config = dict(
    model='contrastive image-text model',
    image_size=48,
    tokenizer='char',
    encoder_activation='mish',
    beta2=0.999,
    epochs=49.4,
    lr_schedule='wsd',
    warmup_steps=1880,
)
Rows from block 6 of the image encoder of a small contrastive image-text model, named by matrix and row number. Rows with one number belong to one channel. Each number is 128 + 24 x the weight over its row's rms, rounded and kept within 0 to 255. All counts start at 0.
Before each channel's rows are labels from the 100 images, of 14848, where the channel reaches its highest value: "colour at peak" is the nearest of a few named colours to the mean colour under the peak. Only what is clearly more common there than usual is listed. The data: simulated fluorescence microscopy of cells.
# convs1: 3x3 conv (encoder.blocks.6.convs.1.weight, 96x96x3x3, each kernel summed), inputs 0-95
# convs2: expand pointwise conv (encoder.blocks.6.convs.2.weight, 384x96x1x1, transposed), outputs 0-127

colour at peak: blue
convs1.35 [ 94 136 134 145 133 158 145  71 125  94 159 127 136  91 137  94  91 101 113  98 131 109 121 129  86 125  96 133  96 124 123  97  76 114 113  91 167 133 166 138 170 151 134 162 127 158 131 134 133  79 118  76  95  88 111 128  96 114 127  92 117  69 122 124 121 124 103 111 108 113 132 128 116 129  90 108 135 111 118 149 145 135 111 148 103 104 129 109 117 124 109  86 136 113 132 125]
convs2.35 [114 119 118 125 125 113 117 123 116 119 117 123 126 126 111 120 117 117 122 106 121 123 118 114 119 145 115 132 118 147 118 115 152 116 165 118 115 119 118 116 121 114 121 119 115 120 218 194 120 126 131 117 117 122 128 105 114 111 133 124 103 122 112 114 117 123 111 103 127 118 126 106 131 139 124 123 163 123 130 109 119 182 117 114 115 118  93 124 125 142 111 110 130 128 119 125 128 111 136 139 145 140 100 127 139 168 129  95 105 150 119  79 160 150 121 136 135 124 128 170 123  95 120 162 119 133 113 108]

colour at peak: brown
convs1.52 [149 126 107  98  99 109 154 138 127 171 111  98 132 137 119 144 137 133 112 168 164 131 179 117 127 122 119 105 104  99 113 144 179 136 102 137 104  93  77 129 109  80  64  80 118 119  86  64 121 136 109 134 112 158 116 123 144 121 116 164 148 120 153 106 138 122 108 130 151 135 103 132 125 120 106 125  99 133  92 129 114  83 137 155 122 125 171 107 125 117 132 145 100 118 117 129]
convs2.52 [118 124 130 132 167 126 175 128 122 126 122 125 130 132 126 123 124 166 123 132 124 136 124  83 126 161 124 125 125 128 127 126 138 128 101 125 130 122 124 119 127 125 129 128 122 129 151 131 129 113 125 121 115 122 135 128 120 123 127 120 145 115 120 114 121 119 118 126  79 123 126 125 121 132 120 121 100 121 116 123 192 115 116 123 118 120 169 122 119 144 115 120 120 126 122 121 106  99 108 129  49 132 110 170  97 140  98 134 107 171 107 228 141  71 125 121  92 102 104 138 157 116 104 132 109 111 108 119]

colour at peak: brown
convs1.75 [167 144 140 158 126 117 150 131 162 116 109 118 115 113  81  91 123  99 104  65 119 144  77 128 100 118 137 134 108  94 123 119 128 128 145 129 113  66 122 130 132 130 122  76 120 116  89  83 141 117 110 136  97 133  94 117 133 116 111 111  88 123 129 123 118 130  76 136  88 128 141 114 178 170 100 127 137 120 147 142 143 132 106 156 106 127  82 117 128  83 115 141 103 109 112 105]
convs2.75 [118 124 138 134 137 127 137 128 115 123 119 126 139 135 126 121 124 151 123 139 119 130 123 101 123 121 127 121 126 134 114 126  87 137  80 123 126 124 128 121 128 132 129 123 124 131 146 128 124  93 132 123 133 118  80 122 122 119 107 120 122 118 121 124 121 123 118 122  95 117 122 118 120 130 120 119 111 117 111 120 219 109 121 122 121 117 225 121 119  82 119 116 121 123 119 121 151 144 145 150 137 138 141 129 138 198 144 150 146 112 145 124 115 129 148 136  72 147 133 111 155 153 126 132 163 150 154 187]

colour at peak: green
convs1.7 [157 151 117 111 121 105 112 171 143 145 129 128 138 115 145 130 150 103 149 136 133  93 111 120 182 140 151 125 135 126 136 174 196 131 124 137  94 110 111 160  77 131 124  87 146  98  92 105 157 166 129 169 143 141 137 125 160 130 121 156 165 173 154 129 131 143 132 117 161 161 127 153 143 113 165 127 120 136 154 128 139 114 133 156 128 139 181 143 178 138 154 155 116 140 156 143]
convs2.7 [120 124 122 119 124 122  85 107 125 129 123 122 118 122 123 122 125  91 116  86 124 122 123 111 123 131 122 128 123 164 125 124 114 121 162 125 125 122 117 126 124 121 127 128 126 123 145 115 138 123 125 128 166 128 151 131 126 127 142 126 116 129 129 133 126 126 128 135 141 133 128 138 129 136 127 128 144 122 127 129  71 144 125 133 124 130 111 130 127 186 129 130 128 128 122 125  95 140  89 104 122 170 130 127 106 126  70 185  98 130 105 183  67 158 124 119 155 100 117 132 149 122  98  97 114  80 112  84]

colour at peak: brown
convs1.24 [147 110 121 121  96 122  96 136 140 100 117 105  58  79 102 112 152  89 103 110 133  90 110 103 139  95 131 102 133 126 110 143  90 100 117 103 175 136 146 157 165 137 146 156 159 145 157 136 103 142 103 142 131 146 129  89 121  89 102 137 141 149 130 105 106  80 132 114 128 136 105  87 124 155 148 126 130 144 117 130 122  97 120 133 108 144 135 127 122 132 103 140 101 125 103  54]
convs2.24 [128 129 136 130 154 127 104 128 128 128 127 128 127 129 137 128 130 156 126 135 129 129 128 148 128 114 128 122 129 110 128 129 165 127 147 128 129 128 130 132 128 130 128 130 127 127  87  77 152 130 157 150 122 150  65 161 151 155 136 150 151 146 153 160 153 152 151 155 119 151 154 147 150 136 150 149 127 150 150 155 129 151 151 151 150 148 145 151 150 150 151 147 155 151 153 151 120  93 119 121 132 121 121  96 109 121 137 122 123 153 117 104 139 132 118 118 159 114 123 120 112 114 115 129 118 121 119  96]

colour at peak: brown
convs1.27 [ 97 115  96 127 133 159 113 122 150 117  98 156 153 127 139 120  96 146 128 147 110 142 161 135 117 126  73 140  84 127 125  97 153  83 100 128 131 135 141 125  88 142 111 118  70 144 125 140 136 108 123  94 117  86 138 158  84 137 124  85 130 101 122 124 139 164 136 115 105 148 129 122 115 140 118  84 128 144 155 135 125 157 172 105 105  90 152 140 158 124  97 103 109  81 127 185]
convs2.27 [130 126 129 141 177 127 118 123 115 120 121 121 118 116 125 126 125  62 125 140 120 127 124 179 121 176 126 135 125 125 123 122 132 130 144 122 125 124 119 124 126 128 119 125 126 135  92  90 122 150 125 121  92 122 138 118 128 121 120 121 147 118 123 137 135 124 121 119 107 121 124 124 122 178 122 118 193 125 128 119  67 177 143 126 128 121 163 124 123 152 131 125 124 129 129 124 123 146 116 119 120 145 124 106 119 150 100 143 112 169 120  91 134 130 121 106 184 123 119 121 109 139 118 103 119 126 117 105]

colour at peak: blue
convs1.26 [ 96 115 135 123 142 110 161  93 133 114 146 169 164  87 134  88 109 126 100  90  98 111 117 139 105 146  89 153  85 120 135 105 137 116 110 123 147 116 140 156 143 128 131 118 122 142 135 102 147 101 143  96 102  97 115 137 105 114 140 116 102  96 106 131 128 144 104 151 125 117 155 141 143 151 102  80 155 126 225 135 129 155 136 142 110  94  90 115 129 110 150  98 115 101 139 163]
convs2.26 [135 134 132 130 120 137 113 137 136 134 139 133 151 146 147 141 134  52 144 120 132 131 137 154 137 141 127 130 136 140 129 138 162 138 193 135 139 135 136 132 133 140 135 132 138 127 126 130 131 129 144 129  74 122 126 103 131 117 175 129 121 125 121 105 140 135 116 105 136 116 127 139 103 121 131 128  95 126  96 108  51 154 126 121 128 131  84 131 133 142 136 128 125 134 122 129 140 112 135 118 151  90 141 148 140 183 153  91 143 154 148 147 116  71 124 132 136 154 122 107  82 114 141 112 140 137 142 100]

colour at peak: blue
convs1.31 [ 83 112 146 151 159 166 154  74 126 101 141 117 136  93 139  81  84 108 112  96 117 124 121 116  84 150  94 136 100 118 135  96  91 107 122 105 176 127 173 140 172 155 136 149 110 152 140 123 131  80 115  73 102 104 114 129 114 115 133  95 126  78 126 135 127 128 113 111 134 113 140 136 118 140  88 114 145 112 120 140 149 146 100 146 120  97 116 123  96 123 111  90 129 108 133 133]
convs2.31 [117 119 117 114  83 123 150 128 116 122 122 122 113 121 127 116 121 103 120 130 122 120 120 106 124 137 128 117 118  99 113 121 153 133 161 120 125 116 126 117 119 119 126 118 116 119 215 228 118 151 110 124  91 114 130 102 118 112 138 118  97 121 112 117 115 114 117 111 140 113 113 135 120 130 122 121 151 116 112 112 118 135 115 118 122 122  84 120 120 117 124 127 114 118 105 120 147 124 151 145 180 114 133 113 154 164 159  99 159 147 139 101 108 149 148 122 138 140 115 168 139 144 134 156 171 146 151 123]

colour at peak: purple
convs1.33 [126  93 104  91 111 117 107 141 116 113 111 134  87 111 101 115 133 114  87 105 109 101  97  86 136  90 116  97 121 117 112 129  99  75  84 105 152 124  95 159 165  99 134 141 168 137 161 120  87 143 100 127 119 131 110  87 113  83 110 137 112 149 108  98  88  92 131 100 111  97 101 106 104 122 152 135 114 117 118 116 109 136 147 100 105  99 119 107 100  95 105 131 115 137 104 114]
convs2.33 [139 133 132 130 150 129  86 136 137 136 138 133 139 134 131 133 133 142 137  98 132 137 136 155 134 125 136 136 132 171 127 135 133 137 179 133 133 134 131 135 135 135 132 132 136 128  90 101 133 114 155 162 120 140 112 131 151 132 130 145 109 141 155 141 134 140 145 146 146 134 132 132 139 143 148 150 143 140 143 136 137 107 137 134 139 145 128 148 147 136 147 142 155 138 136 147 130 156 133 129 156 147 128 102 137 162 136 142 126 118 132  92 132 177 130 133 131 132 132 105 101 124 139 132 132 131 125 137]

colour at peak: blue
convs1.65 [165 120 127 137 113 114 104 153 160 104 136 118 111 110 121 102 157 111 162 141 128  97 130  95 139 132 191 144 197 129 143 161 127 132 170 147 164 135 159 147 135 148 125 156 149 146 121 125 139 158 143 179 145 160 147 119 159 135 133 164 164 165 145 141 149 148 135 141 143 145 135 136 121 160 135 150 148 124 140 149 134 120 147 156 132 181 181 138 143 173 128 158 127 147 125  92]
convs2.65 [131 131 130 124 109 124  77 128 126 127 126 126 132 136 126 130 128  97 127 114 127 134 127 159 124 109 131 134 127 136 136 127 148 130 136 127 125 130 126 134 129 123 131 126 131 129 145 151 118  34 117 113 173 119 154 124 116 119 188 117 135 114 116 115 116 121 116 122 148 121 118 116 119  84 114 117 104 118 116 120  69 117 117 121 119 116 116 118 116 143 116 117 115 118 121 117 134 174 127 118 136 168 138  89 125  99  78 198 143 125 142 171 122 181 130 135 160 140 119  68 173 152 133  93 140 125 146 117]

colour at peak: blue
convs1.69 [109 122 151 137 140 158 153 105 153 113 140 139 188 153 172 109 117 185 149 130 155 152 169 159 110 154 107 143 109 132 135  92 146 131 100 100 103 121 148  92 128 136  94 153 130 121 118 117 162  82 127  87 120 121 124 151 110 122 143 108 107  99 119 138 124 137 122 113 141 116 141 147 120  99  83 107 123  81 137  86 128 155  68 122 120 119 134 142 114 130 128  98 139 117 160 183]
convs2.69 [146 139 130 122 125 135  44 135 142 143 142 140 135 125 135 142 138 107 131 106 142 143 139 211 139 100 137 149 140 141 148 135 106 135 174 144 134 139 143 143 134 138 143 147 139 119 126 123 154 140 157 161 165 150  79 144 155 147 161 155 132 164 152 157 149 154 161 142 147 144 149 153 171 187 164 156 129 146 138 148  32 149 154 151 148 155 136 155 159 178 157 150 161 156 145 157 130 164 130 125 247 134 136 100 132 138  83 146 129 125 129  83 137 171 125 125 103 134 131 118 106 133 128 110 120 136 129 147]

colour at peak: brown
convs1.19 [ 83  90 110 111 182 140 161 117  94 117 115 149 142 110 118  95 103 120 115 110  90 128 131 124 132 107 105 132 100  97 119 120 141 125 124  95 124  87 109 116 110  88  69 120 111 119 140  78 130 126 114 107  93 100 106 115 126 117 117  90 108 119 127 116 153 158 124 127 101 104 138 142 193 138 141 126 123 137 162 132 120 130 184 102 106  89  78  90 124 104 132 115 114 111 119 131]
convs2.19 [122 127 137 118 210 135 100 121 133 128 129 128 123 133 125 133 132 101 127 148 125 124 130 142 130 157 126 122 128 145 134 131 143 130 158 125 124 129 131 138 132 125 137 130 129 125 120  54 127 180 156 146  85 139 153 132 140 140 142 143 128 142 144 143 141 138 142 140 100 135 136 140 149 203 152 147 104 139 132 135  96 169 139 138 140 151 109 142 149 144 143 134 160 148 148 148 130 112 131 149 169 114 116  69 156 113 115 109 136 153 128  84 118 145 137 112 120 132 126 143 120 144 129 141 140 138 133  98]

colour at peak: brown
convs1.6 [108 112 134 110 160 114 153 115 116 120 131 161 176 130 149  97 117 176 138 106 121 150 125 144 107 162 115 157 113 110 145 116 163 140 151 161  94 102  92 124 109 101  90  86 106  89  96  92 144 112 143 114  98 109 107 169 142 157 148 117 103 114 119 146 134 169 104 136 121 111 139 169 154 109 121 110 145 129 159 146 130 155 148  98 139 131 123 110 115 113 147 120 161 123 146 204]
convs2.6 [131 136 140 133 171 134 135 139 135 131 134 135 144 143 139 134 136 147 139 122 129 137 136 143 135 133 137 128 138 125 129 138 199 139 211 136 137 136 138 131 134 139 133 130 135 138 121 132 133 146 130 128 120 130  96 133 130 133 146 130 125 127 131 120 134 132 130 130 130 135 131 134 129 118 126 126 142 134 121 132 156 137 132 134 133 132 121 129 127 187 131 132 125 129 136 128 121 133 118 111  82 193 125  78  96 114  80 175 129 140 125 152  81 195 124 121 151 126 103  86 125 125 125 119 119 121 124  87]

colour at peak: blue; purple
convs1.34 [ 75 125 137 161 122 123 160  83 124 140 143 128 177 134 160 139 105 132 132 130 150 145 148 144  87 147 119 150 102 111 135  79 118 146 126 107 116 158 165 119 100 149 140 127  96 145 121 149 147  91 131  94 116 111  94 146 138 143 144  88  90  83 133 134 126 147  82 130 109 100 143 125  88  94  81  75 124 108 129  90 110 129 102 116 115 117 100 107 129 134 126 116 137 102 135 176]
convs2.34 [116 103 139 116 132 133  88 128 128 112 111 110 119 100 123 105 100 105 124 108 115  91 110 134 107 198 113 118 112 107 108 118 149 118 158 108 125 105 104 110 109 118 102 105 115 127  74  99 151 127 112 154 129 146 139 144 143 149 157 149  95 160 138 133 142 149 140 134 104 146 155 143 117 110 150 154 165 154 163 137 124 142 133 138 160 155 166 148 153 130 162 148 150 141 138 155 119  78 116 128 162 116 142 105 104  99 151 168 114 211 120  56 170 176 161 115 114 148 115 168 132 125 124 110 159 127 137 102]

colour at peak: brown
convs1.55 [171  83  99 115 136 115 148 164 147 109 137 126 110 121  95  87 138  88 108  87 141 147 104  96 133 107 110 122 111  91 110 153 117 117 113 113 150  89 143 176 190 136 121 106 173 153  94 100 131 148 111 136 124 131 100 116 122  87 105 147 111 155 141 108 124 132 105  99 136 126 120 134 103 142 152 171 138 160 141 165 139 131 169 118 105 118 113 112 107  94 106 138 104  92 117 112]
convs2.55 [115 121 107 129 132 116 102 105 127 122 120 122 108 113 115 119 119  49 115 161 122 129 120 134 118 104 134 131 116 126 134 115 102 126 168 114 111 117 111 118 117 111 129 120 125 118 143 124 121 177 122 126  83 124 137 116 125 120  73 122 190 129 118 128 113 123 124 118 166 125 119 121 139 178 122 125 139 114 127 121 143 155 118 124 118 121  64 123 124 143 122 122 124 127 116 123 126 135 132 124 189  44 140 103 136 154 164  70 149  55 129  74 149  94 141 147 133 138 131 159  75 151 149 141 155 124 138 184]